Weights of a small self-supervised audio encoder (BEST-RQ).
Data: 78125 training examples, 48.3 epochs.
Rows from block 2 of a small self-supervised audio encoder (BEST-RQ), named by matrix and row number. Rows with one number belong to one channel. Each number is 50 + 12 x the weight over its row's rms, rounded and kept within 0 to 99. All counts start at 0. After the name is the row's rms in percent of the matrix's.
After each channel's rows are labels from the 100 clips, of 14976, where the channel reaches its highest value: "lies over" is the class under the peak; "loudest band" is the band of the loudest frequency at the time of the peak. Only what is clearly more common there than usual is listed. The data: single English nouns, adjectives and verbs, spoken by a formant synthesiser in many voices.
# convs0: first width-9 conv, stride 2 (model.blocks.2.convs.0.weight, 160x128x9, each kernel summed), inputs 0-63
# convs1: second width-9 conv (model.blocks.2.convs.1.weight, 160x160x9, transposed, each kernel summed), outputs 0-79

convs0.122 106:66 48 72 52 71 67 36 59 46 40 56 43 66 49 44 58 51 51 62 47 35 27 43 41 39 23 50 64 53 44 35 48 41 51 56 43 41 43 45 23 29 51 60 44 49 66 52 25 70 57 62 68 35 63 62 50 33 45 28 63 58 37 37 44
convs1.122 102:38 54 66 48 32 64 64 42 46 28 23 69 41 48 55 60 53 45 60 71 54 30 53 60 30 67 62 66 64 58 51 77 62 32 38 43 43 39 39 45 44 44 44 39 43 36 58 44 66 43 32 56 33 55 23 53 50 38 38 65 44 65 43 39 57 42 54 56 72 52 36 61 57 30 64 50 64 60 46 38
lies over: /æ/
loudest band: 500 to 1000 Hz

convs0.69 114:48 38 50 60 51 54 44 56 52 72 61 40 44 36 57 53 52 58 49 39 76 45 34 41 65 55 63 70 53 59 50 31 40 48 47 57 74 31 51 52 43 50 69 71 51 44 40 43 49 63 83 43 43 70 54 59 52 45 49 62 28 35 36 33
convs1.69 104:66 50 37 40 59 32 42 29 36 52 31 61 36 55 48 75 42 53 49 63 62 41 46 43 49 56 41 34 45 36 37 70 42 36 33 34 44 60 70 42 44 64 36 33 64 46 48 49 52 49 33 44 48 56 45 64 63 67 69 60 50 28 49 55 44 50 64 70 35 31 54 47 48 58 50 51 48 55 48 65
lies over: /ɝ/
loudest band: 500 to 1000 Hz

convs0.93 123:49 40 32 44 52 40 48 68 56 67 53 46 54 48 51 45 48 39 79 27 46 46 26 29 62 39 52 56 61 35 45 33 45 59 42 43 25 44 50 37 42 63 47 66 48 46 43 55 43 23 62 48 50 48 37 30 33 48 44 40 41 65 66 59
convs1.93 101:29 45 41 53 65 67 57 29 31 53 44 59 55 51 46 51 44 54 55 28 67 57 26 56 53 57 43 26 49 57 46 56 50 73 58 50 37 41 41 67 40 49 77 53 29 66 32 53 32 66 49 55 53 44 50 29 51 70 49 52 37 68 41 39 50 54 33 54 43 63 41 48 67 34 40 52 54 33 48 38
lies over: /ɔ/
loudest band: 500 to 1000 Hz

convs0.132 100:50 81 50 52 53 36 50 27 50 69 38 40 64 44 63 52 67 47 49 36 64 37 60 49 63 76 67 40 34 57 53 30 33 44 39 46 55 33 52 52 59 51 40 70 59 64 42 46 38 57 63 47 41 42 48 62 47 46 60 31 48 48 48 56
convs1.132 096:58 48 49 62 38 46 39 43 44 60 46 60 64 68 61 32 44 54 43 53 45 60 66 56 61 47 42 56 64 31 48 44 45 48 56 17 40 30 49 31 55 10 60 42 47 53 49 70 50 45 62 54 63 38 36 27 52 54 42 37 57 67 87 61 39 55 32 50 36 50 35 49 61 53 39 67 42 42 54 44
lies over: /ɹ/
loudest band: 250 to 500 Hz

convs0.99 087:36 38 26 52 55 45 60 51 49 57 55 30 54 46 66 74 48 55 53 33 46 66 50 39 59 62 70 54 60 49 57 43 53 41 43 42 37 37 55 54 38 47 48 23 51 65 27 53 52 37 60 72 55 41 44 40 55 51 29 33 21 37 36 61
convs1.99 077:66 60 45 67 68 44 40 64 42 43 37 38 46 55 39 67 50 38 35 74 62 59 63 41 41 55 44 62 54 38 75 51 32 53 48 62 68 48 55 41 31 56 49 28 42 57 67 31 58 55 45 50 51 38 46 39 62 57 42 35 62 61 36 60 60 44 71 53 48 62 56 40 40 54 56 58 35 51 76 60
lies over: /t/
loudest band: 250 to 500 Hz

convs0.5 090:53 60 64 47 33 62 51 50 55 62 49 49 37 37 55 51 47 59 25 48 56 66 22 51 69 53 60 29 51 47 67 25 63 46 49 56 48 57 34 53 61 43 56 39 52 46 51 25 15 47 52 65 58 55 22 71 46 40 25 49 42 65 50 61
convs1.5 091:56 56 61 64 64 31 52 52 32 41 34 67 51 49 23 52 52 43 45 58 38 62 57 42 51 45 31 48 39 52 67 64 31 64 31 42 68 32 30 67 64 47 46 25 52 49 61 32 48 34 42 40 53 45 55 46 47 34 45 61 62 42 51 63 46 63 53 52 58 28 52 68 32 41 42 48 54 49 30 62
lies over: /t/
loudest band: 250 to 500 Hz

convs0.65 096:44 49 64 27 45 51 47 22 38 62 50 23 67 44 44 59 54 46 35 49 43 42 34 52 73 54 52 62 25 51 44 29 35 51 63 66 58 53 62 57 24 44 49 47 65 69 42 53 24 51 65 46 39 54 37 36 64 71 60 39 64 53 68 59
convs1.65 091:61 41 45 46 75 48 46 60 59 56 44 72 37 49 56 62 80 59 60 51 65 65 34 47 30 45 62 77 49 68 45 33 37 64 20 48 22 42 47 46 58 34 76 53 41 60 38 66 51 47 53 45 66 51 63 55 72 32 63 67 43 48 48 73 54 51 40 67 48 59 56 69 36 57 57 51 56 40 44 33
lies over: /ɹ/
loudest band: 250 to 500 Hz

convs0.157 095:53 25 41 56 66 50 40 46 50 42 56 52 43 52 43 60 44 47 63 23 37 42 37 47 52 45 64 60 39 35 53 31 62 34 45 54 34 44 46 22 64 80 60 42 47 52 55 54 26 22 59 35 63 48 43 64 54 51 50 41 29 50 53 39
convs1.157 088:46 53 50 56 63 40 23 43 22 45 68 54 45 63 54 57 55 41 40 25 54 45 61 43 48 50 48 60 50 60 44 44 60 33 53 63 35 59 40 28 37 21 62 55 54 43 55 38 40 54 59 59 27 57 59 43 49 62 47 34 57 37 32 53 45 50 53 58 45 71 81 23 48 43 41 48 70 56 42 55
lies over: /ɹ/
loudest band: 250 to 500 Hz

convs0.52 127:31 34 69 52 31 52 25 57 69 58 49 34 66 50 52 60 45 47 53 29 84 71 56 68 57 50 59 59 62 35 56 49 42 65 34 45 42 44 54 39 43 52 52 56 57 61 40 43 58 44 69 47 47 50 28 57 56 45 48 49 43 47 27 53
convs1.52 111:47 68 46 41 42 57 78 48 29 49 44 54 51 51 59 37 49 65 37 43 57 71 39 61 61 41 57 34 21 48 49 60 44 56 46 57 55 61 41 47 32 71 51 52 46 54 64 37 52 73 42 48 65 62 66 42 50 41 46 42 36 46 30 20 49 43 09 56 51 47 41 64 68 47 51 49 36 42 43 50
lies over: /l/
loudest band: 250 to 500 Hz

convs0.120 111:63 78 58 31 56 47 50 52 66 59 38 42 33 43 59 52 53 43 56 51 57 58 55 32 42 35 60 33 39 46 64 65 53 51 59 41 38 31 57 49 48 27 30 66 54 35 22 35 57 53 51 48 55 35 44 66 56 47 52 36 36 69 43 46
convs1.120 103:47 53 70 52 75 55 56 62 37 62 50 29 32 62 42 38 48 31 67 49 70 62 55 40 49 69 62 48 52 54 30 49 33 62 46 63 49 45 50 54 28 38 73 37 41 49 44 45 41 48 39 41 44 62 52 37 51 38 61 75 33 45 52 52 31 60 62 52 41 39 35 73 44 28 49 70 59 58 62 52
lies over: /i/
loudest band: 250 to 500 Hz

convs0.112 096:49 42 44 47 29 59 49 39 56 82 56 76 41 68 49 58 64 45 44 37 49 74 41 40 47 29 64 34 42 37 37 56 42 53 52 51 56 24 42 57 54 38 45 37 66 31 55 63 37 62 68 59 45 44 41 41 53 60 51 31 38 48 63 46
convs1.112 099:48 65 47 49 63 35 73 50 32 53 49 50 77 45 39 35 43 52 50 47 72 50 58 68 49 40 67 38 48 57 63 42 33 50 44 51 58 57 36 58 46 58 41 47 56 46 43 56 47 39 55 34 45 37 65 37 36 48 38 33 66 35 72 60 61 58 64 61 44 42 54 51 51 57 50 56 30 61 56 28
lies over: /k/
loudest band: 500 to 1000 Hz

convs0.114 115:37 67 75 27 49 39 56 39 49 43 42 53 51 50 24 32 55 59 47 61 36 31 44 52 58 39 58 74 52 47 22 67 50 54 53 44 39 83 55 48 75 44 50 74 57 60 58 49 38 26 56 52 28 49 49 58 48 58 63 26 63 60 35 59
convs1.114 116:21 62 50 34 52 51 45 53 34 73 63 69 52 66 50 36 71 35 46 44 34 58 61 48 60 43 49 52 52 48 48 59 32 54 51 61 46 63 38 45 43 35 49 54 52 38 39 58 43 44 54 62 44 72 48 34 54 23 48 61 46 55 52 37 51 45 73 55 50 38 40 44 49 42 58 39 64 50 48 26
lies over: /u/
loudest band: 250 to 500 Hz

convs0.43 091:54 47 44 42 38 51 39 65 52 43 46 55 65 39 59 55 45 54 60 34 39 54 37 27 40 59 63 65 59 64 51 43 54 30 44 44 57 56 51 23 48 41 65 65 46 69 66 31 70 60 37 33 45 46 42 67 36 52 60 38 67 63 51 34
convs1.43 090:36 37 52 59 61 54 50 55 37 55 71 56 56 40 47 42 42 57 48 44 49 70 32 72 56 37 53 45 42 66 57 38 63 46 56 54 40 44 40 59 47 49 53 52 46 65 57 48 51 50 75 59 53 45 76 30 40 69 45 47 59 41 58 49 40 36 31 26 60 46 41 50 41 51 25 65 61 54 50 66
lies over: /ɹ/
loudest band: 250 to 500 Hz

convs0.103 117:43 63 41 61 37 42 68 61 47 44 43 39 56 56 52 80 49 37 41 41 47 79 41 54 37 49 63 48 55 44 50 42 50 57 38 55 45 85 46 61 71 19 52 49 41 42 54 35 59 38 51 48 70 45 59 39 61 64 34 28 50 64 45 85
convs1.103 118:34 49 57 58 51 28 39 31 47 57 44 51 72 58 37 52 42 50 43 45 66 51 61 53 68 37 66 47 63 68 20 52 45 59 49 58 69 53 56 60 38 62 44 48 53 76 75 54 34 34 71 38 53 52 71 76 59 48 69 53 54 28 49 62 35 41 51 50 48 55 73 49 35 47 50 45 57 62 50 40
lies over: /i/
loudest band: 250 to 500 Hz

convs0.57 085:50 37 46 36 76 58 51 68 54 37 64 48 26 57 35 37 27 66 30 46 46 40 57 58 50 56 56 56 18 72 63 72 56 47 35 50 34 50 49 56 49 38 44 20 41 33 36 43 38 39 49 66 34 50 51 46 50 55 30 52 37 45 72 63
convs1.57 094:57 61 46 39 61 86 61 44 35 53 38 33 52 42 35 44 35 67 48 55 49 52 73 61 46 59 61 52 68 74 69 56 66 46 41 46 38 47 54 59 42 50 35 54 77 55 46 48 45 34 47 35 64 45 30 49 63 66 48 24 59 45 57 38 54 29 61 48 52 42 51 66 55 56 52 21 36 32 37 44
lies over: /k/
loudest band: 2000 to 4000 Hz

convs0.86 105:57 32 38 53 64 50 52 33 43 66 67 63 56 43 56 62 59 55 33 66 37 51 50 29 48 49 54 39 28 59 36 72 36 52 52 32 55 63 66 45 10 48 46 74 36 44 38 58 45 37 37 45 52 59 54 38 68 39 49 61 59 53 38 51
convs1.86 108:58 65 44 56 42 52 37 60 39 67 55 59 35 50 59 44 46 44 40 47 67 31 55 51 58 42 65 45 50 24 40 43 36 62 65 63 48 42 36 44 49 60 38 39 42 41 54 55 50 57 68 57 56 73 66 47 67 61 38 57 36 45 70 41 47 44 61 41 31 39 40 47 45 26 70 48 47 62 51 57
lies over: /w/
loudest band: 250 to 500 Hz

convs0.104 086:57 58 40 65 54 35 29 52 49 21 50 41 39 52 64 55 62 49 40 58 43 58 69 68 52 53 39 53 41 70 65 69 53 54 52 61 53 54 87 40 75 19 73 59 47 58 49 47 52 58 34 53 45 49 65 57 52 39 45 50 32 51 35 33
convs1.104 095:38 60 53 63 57 44 17 43 52 50 43 59 60 29 52 43 33 62 52 39 63 35 40 51 47 56 58 54 49 66 68 41 46 52 45 64 48 40 33 42 32 59 53 58 54 53 58 51 52 80 50 77 50 26 66 44 67 53 72 39 68 54 70 43 68 73 39 62 61 47 55 64 69 56 43 67 59 57 62 29
lies over: /ɹ/
loudest band: 250 to 500 Hz

convs0.12 111:53 55 34 55 56 32 38 56 54 55 25 62 46 57 24 32 49 39 69 37 40 48 48 37 59 66 69 52 23 67 58 27 50 42 56 66 40 52 50 28 62 53 40 71 41 64 48 34 77 36 49 63 53 50 59 67 62 50 58 39 48 53 45 59
convs1.12 109:59 48 58 44 47 63 72 45 62 49 67 41 58 75 55 50 43 60 64 39 56 73 33 52 51 72 65 48 64 70 60 73 67 55 55 47 51 57 30 49 45 61 53 61 53 29 35 73 60 58 70 44 57 56 58 54 56 49 59 68 35 58 47 59 60 70 38 59 38 60 45 62 21 51 43 52 55 50 29 49
lies over: /ɝ/
loudest band: 500 to 1000 Hz

convs0.74 100:44 70 52 48 43 45 53 32 60 73 26 40 35 63 53 56 36 60 42 49 49 44 60 54 51 45 68 54 55 26 49 37 44 57 35 73 66 40 44 32 57 68 48 32 57 55 77 49 26 59 46 51 40 40 29 60 58 60 46 47 62 64 48 51
convs1.74 093:43 47 31 45 58 86 53 46 51 50 49 46 64 40 40 66 56 18 47 51 36 57 56 49 51 64 67 46 45 66 26 32 54 53 61 53 46 60 65 51 51 38 57 56 71 51 46 44 47 52 58 55 57 48 55 57 41 44 56 42 81 20 46 49 50 48 61 53 33 47 45 51 39 53 36 55 44 53 62 73
lies over: /ɝ/
loudest band: 500 to 1000 Hz